A small image classifier, trained from scratch: ademamix at rate 0.0008, 21.3 epochs.
Rows from block 4 of a small image classifier, named by matrix and row number. Rows with one number belong to one channel. Each number is 128 + 24 x the weight over its row's rms, rounded and kept within 0 to 255. All counts start at 0.
After each channel's rows are labels from the 100 images, of 14976, where the channel reaches its highest value: "responds to" is what is common among them; "peak on" is the class under the peak. Only what is clearly more common there than usual is listed. The data: pictures of board games with random positions, seen at a slant. In brackets: how many of the 100.
# convs0: first 3x3 conv, stride 2 (model.blocks.4.convs.0.weight, 192x96x3x3, each kernel summed), inputs 0-95
# convs1: second 3x3 conv (model.blocks.4.convs.1.weight, 192x192x3x3, transposed, each kernel summed), outputs 0-95

convs0.10 [117 131 132 115 147 147 131 115 160 136 125  98 116 103 136 107  91 125  99 126 151 139 125  98 124 133  87 172 114 145 127 124 126 126 126 132 136 113 118 113 115 108 147  82 160  49 164 133 138 114  90 137 122 104 131 131 103  66 101  93 115 120  58 130 124 140 124 118 121 111  96 125 143  94 148  81 125 128 115 166 135 107 107 105 133 106 119 139 104 106  87 131  68 123 107 115]
convs1.10 [139 109 139 150 129 129 120 119 191 139 121  95 167 103 140 131 112  87 148  88 107 132 103 122 161 177 105 144 120 127 144 104 116  93 136 123 119  86  89 139 153 108 126  84 120  84 121 111 113 162 115 136 116 147 111 106  91 138 120 130 137 134 140 124 145  85 134 116 164  92 112 125 120 168 125 174 149 144 106 159 175 124 139 142 105 152 110 132 150 181 131 124 149 166 162 141]
responds to: half full (64)
peak on: board (90)

convs0.102 [127 136 140 107 137 112 142 138 128 125 113 136  69  87 135 114  97  62 148 138 145  94 166 118 121 121 136 124 142 121 111 139 142 132 121 152 105  81 133 123 143  80 154 118 143 106 119 105 149 105 102 101 110 124 114 126  94 104 124  47 112 141 122 100 118 127 160 127  88 151 123  78 127 121 118  95 127 150  84 131 103 102 104 135 130 103 111 116  99 145 136 106 141  67 134 124]
convs1.102 [132 143 137 113 113 149 136 148  80 127 126 129 139 160 116 146 125 115 133 115 102 125 158  98 113 106  79 147 125 153 206 122 168 165  91 122 166 203 160 103 152 139 124 101 132 134 111  96 137 159 122 154 126 116 122 137 164 115 128 131 187 135 130 117 152 196 122 117 117 126 146 106 119 139 142 115 104 168 122 133 132 123 162  96 148 142 115 112 151 106 154 117 139 150 109 126]
responds to: stones on a line grid (47)
peak on: board (99)

convs0.162 [119 124  80 129 166 109 144 107  66 139 126 142  91 157 108 159 112 117 137 126 104 120 106 143 134 135 146 107 116 102 142 145 146 120 113 164 129 150 167 126  85 130 110 109 120  99 137 131 173 137 134 130 110 139 138 135 131 131 124  98 109  85 123 122 125 151 153 124 126  95 130 140 153 147  85 127 106  92 138  69 148  66 134  92 150 134 116  77  91 124 120 108 148 154 107  79]
convs1.162 [155  89 136 134 169  51 150 133 101  98 140 143 101  77 121  80 143 137 128 157 139 140 113 147 132 115 148 140 144 110 131 145 129 140 134 179 109 112 109 205 115 125 117 176 108 127 120 150 132 166 131  91 121 175 171 100 115 141 128 136 123 126 124 133 121 109  98 109 159 151  71 114 144 132 129 113 136  99 121 116  82 135 121 124 108 127 141 136 111 133  96 117  93 159  95 118]
responds to: half full (68); stones on a line grid (36)
peak on: board (94)

convs0.35 [174 130 124 137 110 135 123 151 119 113 113 154 117 130 155  82 159 114 138 113 109 120 124 125 174 141  92 145 154 110 131 143 119  94 148 146 117 116 133 141 129 132 166 137 123  91 138 130  96 149  59  65 131 122  93 152  86 136 160 110 126 164 112 144 107 133 123 138 164 159 132 133  99 115 116 120 131 150 127 151 127 196 131 140 161 156 134 144 165  79 138 113 132  85 130 152]
convs1.35 [121 125 150 124 134 118 100 116 145 128 147 113 160 134 163  91 166 123 161 124 130 130 143 113 137 114 143 100 121 105 132  83 116  90 140 103 122 109 118 100  68 128 111  59 114  82 116  38  83 121 106 120 115 108 124 133 121 108 100 123 125 101 143 116 136 134 154  89 112 154 121 175 113 130 117 147  68 147 116 141 161 104 143 128 138  65 103 112 122  92 161 106 127 119 123 136]
responds to: nearly full (79); stones on a line grid (39)
peak on: board (93)

convs0.54 [111 116 122 158 153 106  80 131  75 105  78 112 101 139 119 132 142 131 170 106 115  91 110 120 163  90 102 104 140 100 102 118 116  99 170  89 127  91 130  98 127 118 104 128 101 140 121 115 124 118 110  98 108 130  91 102 116 119  65 125 104 144 121 112 118 125 103  89 133 112 157 133 110 119 119  92  99 116 135  93 142 114  98 118 151 157 105 114 102 106 142  96 180 121 121 119]
convs1.54 [146  59 155 104 153  67 161  79 122 101 130 108 110 116 159 139 150 141 117 153 148 118 111 103 142 115 155 104 143  95 129  91 154 102 165 134 110 111 164 138 117 117 114 138 147 107 125 105 121 132 124 109  91 157 128  95 143 102  75  96 180  71 197 111 134  94 123 103 127 165 109 156 130 118  98 118 134 135 156 127 120 133 148 126 130 120 124 165  68 103 140 127 114  97 139 131]
responds to: nearly full (73); digit grid (42)
peak on: board (96)

convs0.16 [163 127 127  97  55  72 142 148 131 113 103 128 123 106 138 141 138  96 100 148 122 131 152 115 134 103 108 132 122 130  65 132 130 164 128 123  82 120 129 148 136 128 131 125 129 170 110 142 158  86 113 139  63 114 114 135 141 120 110 134 130 141 131  82  78 107 137 135 111 141 116 119 122  73  90 119 123 142 124 157 107 147 138 152 134 141  98 109 143 124 113  79 123 118 145 166]
convs1.16 [104 125 114 102  93  95 164  92 130 117 146 134 150 130 103 171 125 129  94 149 108 126  94  94  78 115  98  90 121 111 127 124 118 128 119 107 138 117 131  97 141 132 104 147 175 100 145 129 148  90 145 120 136 105 114 132 129  72 129 137 149 112 131 115 129 166 139  86 123 161 132 138 124 129 124 131 125  95 101 153 168 112 116 133 103  94 126 118 112  70 154 108 157  95 139 124]
responds to: nearly empty (94); stones on a line grid (43)
peak on: board (100)

convs0.17 [102  98  80 129 106 141 175 117 106 129 108 136 127 152  92 125 109 139 152 114 118 122 104 141 120 133 130 126  91 102 149 141 130 116 104 183 117 104  98 127 104 118 163 117  88  97 110 138 124 160 123 107 124 105 104  98 110 155  93  91 114  97 107 139 105  87 126 182 106 112 114 118 128 162 107 118 100 118 148 108  91 121 168  99  70 163 134 136 140 132 109 113 122  87 104 111]
convs1.17 [131 122  91 136 126 117 119 151 126 149 137 138 155 136  90 119 131 107 143 173 126 131 100 161 104 155 132 170 127 146 137 160 123 144 142 146 113 120 121 172  99 121 139 149 135 163 131 145 131 149 126 144 159 123 128 175 136 189 132 175  98 178  58 177 116 137 105 132 158  76 110 103 112 133 147 142 134 163 147  96 141 128 159 131  71 167 107 109 126 154  70 116  86 158  95 138]
responds to: stones on a line grid (45)
peak on: board (91)

convs0.56 [119 118 179 125 119 113 116 153 151 140 122 109 134 101 153 129 106  88 151 121 160 101 152 147 128 115 161 136 149 120 108 104 139 142 128 123 114  76 101 133 144  94 155 117 136 106 146 111 120 134 103  99 133 134 139 110  88 121 139  53 107 146 142 104 100  95 131 136 107 169 131  99 131 153 130 103 126 168  69 138 123 104  87 132 126  99  88 103 113 140 146 101 116  73 113  97]
convs1.56 [137 135 140 119  88 159 116 145 102 144 141 131 154  98 104 123 107  97 132 117  89 140 123 123  62  95  97 168 141 171 185 130 140 153  91  96 138 187 140 121 162 136 138 102 105 124 115  87 130 136 143 145 150  77 116 127 154 108 147 128 148 144 118  94 112 152 138 123 118  86 116  94 114 135 132 100 108 148 147 108 118 103 155 138 146 144 132 112 143 125 123 123 100 150  87 129]
responds to: nearly empty (94)
peak on: board (93)

convs0.66 [174 116 134 136  99 124  93 165 128 104 117 154 150 135 147 119 135 148 122 127 132 127 118 146 143 131 122 132 137 119  83 129 144 179  72 123 129 145 136 111  78 151 135 131  95 157 127 150 130 147  75 101 119 108 139 132 132 140  69 129 117 132 155 122  82  80 121 141 152 117 101 153  81 121  89 127 150 151 113 138 130  86 155 134 106  98 155 118 122  79 144  91 103 102 103 130]
convs1.66 [111 102 122 133 106  78 124 122 115 130  99 132 102  81 123 141 175 118 125 123 113 121  75 148  94  81 125 148 122 130 129 170 130 117 120 128 105  97 104 107 153  96 148 171 166 141 174 150 119  94 147 106 170 140 125 144 101  93 134 104 109 125 156 126 146 156 158 120 130 123 123 121 134 118 145 135 132  95  81 142 100 137 104 137 122 167 116 127  87 111 118 117 158  92 142 126]
responds to: nearly empty (94); noughts and crosses (92)
peak on: board (95)

convs0.129 [100 128 131 108 106 111 100 103  91 117 150  99  89 118 137 113 111 148 111  99 103 126 120 108 120 106  67 122 117 113 130 155 123 118 156  74 103 137 137 113 165 139 149 109 124  94 125 134 113 142 118 104 103 165 163 133 116  96  71 147 117 114  95 107 135  99 104  66 116 133 110 134 101  87 130  99 116 145 142 135 126 144  88 145 126  99  76 123  97 136 105  96 119 151 104 108]
convs1.129 [153 123 132 124 139 121 144 158 130 106 126 152 102 110 153 184 105 159  96 106 138 124 144 172 131 161 152 106 168  92 115 146  81 174 104 144  77 121 164 153 140 131 148 160 132 132 178 173 117 146 114 139 126 168 133 111 151 137 122 111 111 142 112 106 123 110 144 139 155 143 127 157 156 187 146 144 136 151 153 139 169 140 113 156 120  98 142 148 138  96 170 146  76 111  98 118]
responds to: noughts and crosses (71); half full (65)
peak on: table (97)

convs0.69 [113 161  73 100 122 122 176 126 102 136  86 127 119 121  83 126 121 125 111  86 117  96  94 134 111  78 105 125 109 104 146 112 101 102 141 147 113  84 151 129 129 115 126 117 133  96 136 107 127 131 103 132 155 105 126 139 110 130 138  62 133 100  99 157 126 109 138 149 129 126 142 105 135 109  99 138 110  89 125  83  90 199 128 106  83 161 137 136 114 136 137 108 124 119 129 126]
convs1.69 [130 115 138 166 140 130 126 118 127 154 142  66 138 134 106 102 161 114 154 145 118 146 137 131 112 126 138 120 107 127 157 120 148 139 122 157 147 138 146 137  89 152 126 121  91 132 114  81 117 120  97  98 128 141 169 114 107 143 109 170 117 129 132 176 162 122 130 103 153 121  99 127 153 138 122 132 109 148 104 117 153 109 111 142  85  94 128  97 156  87 137  78 154 134 177 169]
responds to: draughts (45)
peak on: board (99)

convs0.73 [ 85 116 115 120 123 138 140  96  67 101 132 133 123 150 120 152 118 146 143  81 115 113  83 157 184 115 126  63 148  69 124 140  92  70 143 115 134 133 129 133  86 130 100 141  92 112 120 118 125 121 107 131 138 105 120 129 114 153 114 120 152  92 130 131 121 115 101  93 134 143 152 137 124 130 103 138 122 154 157  86 127 113 114 127 147 163  99 114 118 129 135  97 182 134 117 146]
convs1.73 [147  75 138 160 175  74 159  95 143 122 139 129 134  97 125 104 151 131 143 133 139 108 109 137 143 115 137 106 133  99 133 117 135 133 146 182 145 105 161 172 141 115 143 160 150 125 162 109 151 146  90  67  98 150 180  90 113 116  83 132 147 117 162 161 129 104 111 122 136 165  66 115 148 121 119 108 107 139 132 154 111 133 146 135 127 122 136 153  85  99 120  99 148 117 118 130]
responds to: draughts (53)
peak on: board (91)

convs0.163 [144 178 117 106 124 133 148 130 116 132  74 151  89 130 151 114  91 109 145 158 130 142 146 123 110 147 137 128 122 165 141 151 136 119 164 125 117  98 168 100 132 103 142 127 120 101 135 113 100 125  84  96 125 152 118 144 112  63 112  72 137 105  57 123 136 151 151 139  96 129 127  91 133 135 104  98 151 134 124 143 101 155 135 117 144 117 125 133  94 124 175 122 118  81 142 120]
convs1.163 [157 153 173 126 137 128 149 122 151 115 136 103 148 113 134 126 162 123 146 151 134 147 159 106 146 118 143 106 117 135 144  94 152 133 129 115 189 104 130  89 109 166  91  88  71 102  75  72 100 124 139 100 107 143 127  89  82 125 131 136 142 106 177 115 197 134 160 125 116 109 118 145 145 101 140 103 128 127 122 127 120 115 105 136 119 111 145 124 186 124 167 104 190 160 162 121]
responds to: nearly full (61)
peak on: board (91)

convs0.34 [133 168 122 111 125 125  89 160 137 148 116 133 113 114 115 129  88 132 131 139 113 130 153 136 115 100 102 121 111 147 141 119 140 121 134 127 130  95 147 125 127 109 160 144 115  95 143 123  82 138  71  58 133 107 107 150 100 117 122  38 120 148  95 158 141 100 139 155 132 139 130 103  98 129 132 123 134 126 128 140 115 200 135 120 130 148 135 149 112 141 131 125 115  52 132 132]
convs1.34 [107 119 142 147 123 140 109 136 113 160 115 106 121 164 120 121 140  97 155 111 125 126 127 125  91  83 125 125  99 143 145 135 121 111 123 117 136 112 111  98  69 135 117  32 103 127  43 101  79 124  86 126 110 128 143 145 104 128 114 154 102 132 112 143 142 115 118 127 123  74 126  94 115 129 109 115  97 114 113  89 125 110 111 100 105 111 106 101 152  92 124 116 166 135 126 134]
responds to: noughts and crosses (44)
peak on: board (94)

convs0.96 [ 85 136  75 113 119 110 140 116  76 103  95 155 103 147 114 136 107 128 149  94 111 102  74 139 138 104 134  99  90  71 121 149 108 102 144 146 113 117 124  99 128 116  91 117  90 111 144 145 123 122 116 127 112 134 125 112 139 119  94 111 136 102 109 130 129 110 102 131 111  91 133 116 124 139  36  99 124 114 144  95  98 127 127  95 139 150 137 110 123 109 115  88 139 127 131  93]
convs1.96 [159  65 152 162 144  60 146 131 130 135 161 140 118 152 150 133 155 158 139 119 142 127 115 124 142 150 137 148 150 140 156 140 143 132 160 141 124 130 147 184  80 142 111 144 156 108 137  99 135 152 128 113  94 166 157 120 150 148 115 151 124 112 119 142 129 118 119 108 150 124  84 124 156 128  98 118 129 142 122 129 105 154 159 145  85 105 160 119 122 117 125 118 113 123 114 167]
responds to: half full (62); stones on a line grid (44)
peak on: board (98)

convs0.68 [136 147 141  81 111 145 163 111 144 120 104 107 105  92 158 126  84 101 107 154 156 153 106  89 134 157 121 153 106 127 132 130  99 108 150 133 129 128 128 117 144 109 131 109 138  86 131 135 136 113  95 106 124 119 130 139 113  56 115  71 126 133  67 109 124 118 124 122 108 106  97  93 174  99 138  96 140 132 120 175 120 127 103 133 151 104 103 126  91 105 118 120  86 111 102 142]
convs1.68 [139 148 128 145 130 132 164 109 157 124  85  84 109 133 146 147 138 107 155 120 115 129 104 117 170 130 109 103 124 118 147  93 141 149 143 140 156 106 113  84 156 102 122 121 133  98 144 111 131 141 138  96  91 162 141  99  94 118 156 133 171 139 176 127 188 113 130  67 187 119 107 113 141 119 137 139 109 134 119 176 133 119 109 144 111 140 115 104 139 136 166 110 181 164 152 143]
responds to: discs in an upright rack (77); half full (62)
peak on: board (92)

convs0.6 [119 157 106 108 146 124 165 115 101  97  82 155 103 123 129 180 130  96 127 111 128 106 114 120 106 106 127 137 101 134 131 117 134  96 152 138 127  96 119 126 151  83 148 127 133  61 137 138 121 106  90  56 120  67  92 131  88 128 155  71  89 143 106 131 102 103 134 145 119 124 130 107 140 165 149 133 119  99 109 151 126 138 116 151 108 124 121 122 144 103 122 113 122 105 119 138]
convs1.6 [172 108 156 137 150 167 100 136 155 175 112  92 131 169  91 124 151 118 157 126 114 165 126 109 114 129  95 100 123 129 167 152 110 120 105 138 183 148  92 113 113 151 111 113 114 133  99 120 113 163 109 127 130 145 132 125 114 118 109 144 145 112 148 122 135  98 148 109 135  90 122  82 123 130 105 112 100 154 159 141 132 127 127 119 111 115 124 112 178 139 154 117 145 131 113 139]
responds to: half full (66)
peak on: board (93)

convs0.110 [106 153 135 155 159 105  85  90  92 121 136 133 132 150  87 114 151 130 125 101  87  96  95 166  81 128 129 114 108 101 174 155 105 118 105 115 137 184 138 109 100 144  91 113 119 116 136 112 138 116 149 123  67 128 155 139 120 131  94 149 129 104 125  99 133 137 105 104 121 110 112 143 143 151 139 154 104 145 133  92 138 125 110 143 173  98  92 103 121 122 135  97 143 146 157  90]
convs1.110 [125 136 126 120 163 100 144 152  72 104  96 163  46 143 129 145 112 125 112 118 127 128 113 121 152 125 146 109 131 114 129 128  20 123 124 153  61 116 130 152 106 132 150 144 132 152 152 167 129 131 134 103 133 155 134 116 110 133 139 115 130 147  82 109  75 114 107 138 131 137 143 114 124 163 120 126 115 102 143 141  97 122 150 142 130  97 135 134 111 141 159 156 126 146  51 116]
responds to: nearly full (84)
peak on: board (92)

convs0.183 [121  96 116 143 152 150  69 158 135 134 137 119 105 114 128 105  83 100  93 107 151 110 111 132 154 126 120 118 152 126 118 116 108 119 119 108 150 129  92 118 110 119 161 120 107 102 141 193 102 132 129 116 129 113 120 123 127  92 119  98 101 148  78 111 158 136 126  89 133 130  75 111 123 125 144  96  91 157  73 142 137  79  93  95 151 104 123 136 122 106 128  95 120  90  99 120]
convs1.183 [125 147  98 108  73  98 107 100 141 114 122 119 136 169 141 126 131  67 130 136 116 112 142 132 146  83 142 152 116 146 116  99 138 106 138  83 128 123  84 148 134 107 140 132 127 148 145 123 118 105 151  94 121 102 108 126 158  89 155 128 153 133  94 103 140 133  96 119 135  97 133 105  91 116 117 136  60 117 129 119 121 129 157 105 135 190 119 104 112 150 144  96 179  99 149  88]
responds to: nearly full (69)
peak on: table (78)

convs0.118 [109 116  85 133  98 145 133 147  97 121 111 133 129 130 113 125 125 132 124  74  88 120  73 130 124 109 109 121 134  93 133 138  85  81 141 131 151 103 127 122 125 134 125 154  97  97 119 109  96 121 124 107 146 142 111 136 115 152 133  89 121 105 101 158 146 119  89 133 123 135 138 123 104 127  73 148 143  77 154  68 106 191 117 100  99 164 111 124 132  86 131 115 118  95 123 107]
convs1.118 [124 100 127 182 143 121 108 133 157 144 162 105 162 155 153 135 168 127 164 120 156 143 157 132 148 147 154 134 149 133 121 129 147 122 158 138 139  91 112 131  99 128 112 106 149  94 100 111  91 143  82 127 100 144 162 155  94 144 104 158 100 128 106 174 141  80 138 110 142 100  93 148 144 145 123 156 138 148 119 121 144 139 123 121 120 112 128 118 169 124 117 115 144 117 172 162]
responds to: nearly full (69); discs in an upright rack (36)
peak on: board (90)

convs0.105 [ 82 109 119 126 121 120 110 110  76 128 141 103 129 115  77  93  97 131 129 124 112 113  90 141 141  93 132  85 118 106 120 125  85  88  78 114 115 119  75 137  84 118  79 128  94 127 131 102 101 106 118 147 110  96  80  91 126 127 117 119 142  91 132 123 120 131  48  96 130 128 117 107 103 129 126 107 103 118 123 103 125 119 124 127 134 124 124 117 132  96 112 107 152 115 136 120]
convs1.105 [ 99  68 126 144 154  99 153 127 100 112 120 141 106 140 122 165 156 121 128 127 161  97 119 130 117 103 162 118 108  80 137  94 130 132 162 145 121  80 112 122 134 109 143 142 152 153 143 138 148 124  93  83 132 172 144  92 124 129  69 113 131 123 132 137  92  92 119 136 126 150 130 112 156  81  72 104 145 118 153 131  59 137 140 129 119  95 120 139 127 100 115 119 137 131 142 143]
responds to: stones on a line grid (73)
peak on: board (99)

convs0.190 [ 81 115 109 118 112 120 154 104  71 111 124 146 133 142 116 119 113 124 148 100 127 125  62 137 151 108 142 104 104  99 125 136  56  90 121 137 106 124  97 133 110 122  86 124 101  96 134 109  86 115 123 129 119 114 110  84 109 141 131 107 139 105 118 138 112 107  60 125 119 130 128 115 119 134  68 117 130 102 126  99 122 128 135 114 113 132 125 105 119  60 115 111 139 112 137  96]
convs1.190 [113  81 129 175 157  70 134 131 131 120 143 152 136 162 153 132 145 141 140 135 139 115  88 126 128 115 131 128 128 106 137 123 123 140 170 144 126 108 134 146 122 126 145 142 163 141 143 120 162 155  93  86 106 185 152 102 116 154  92 133 105 142  99 151 116 123 124 117 157 120 100  93 170 117  87 106 127 140 146 156  84 133 150 148 127 127 120 105 114 144 102 116 127 136 108 169]
responds to: noughts and crosses (58)
peak on: board (92)

convs0.22 [ 99 119 157 130 140 121 106 124 161 126 112  92 119  77 115  76 152 120  95 141 164 114 104 148 103 129 147 171 109 145 129 118 106 107  90 130 143 121  92 129 100 102 146 131 123 106 116 103 121 116 101  79 126  95 116 122 124 133 103  82 128 129 131 117 111 126 100 116 112 149 108 117 147 148 150 121 133 128 110 177 118  88  93 148 108  72  73 143  86 149 130 130 101  80 112 128]
convs1.22 [155 150 117 124 118 139 115 138 157 149 111 131 106 143 124 140  86  89 122 105  97 117  86 154 115 122 114 119 127 147 120 111  69 167 112 100 117 125 102  97 142 136 121 110 126 133 101 129  86 108 132 161 169 112  94 152 143 121 159 107  94 190  77  98  71 121 114 147 105  82 123 101 108 123 119 124 155 130 166 118 117 126 158 132 160 159 102 106 114 121 123 138 110 154 105 123]
responds to: nearly empty (87)
peak on: board (89)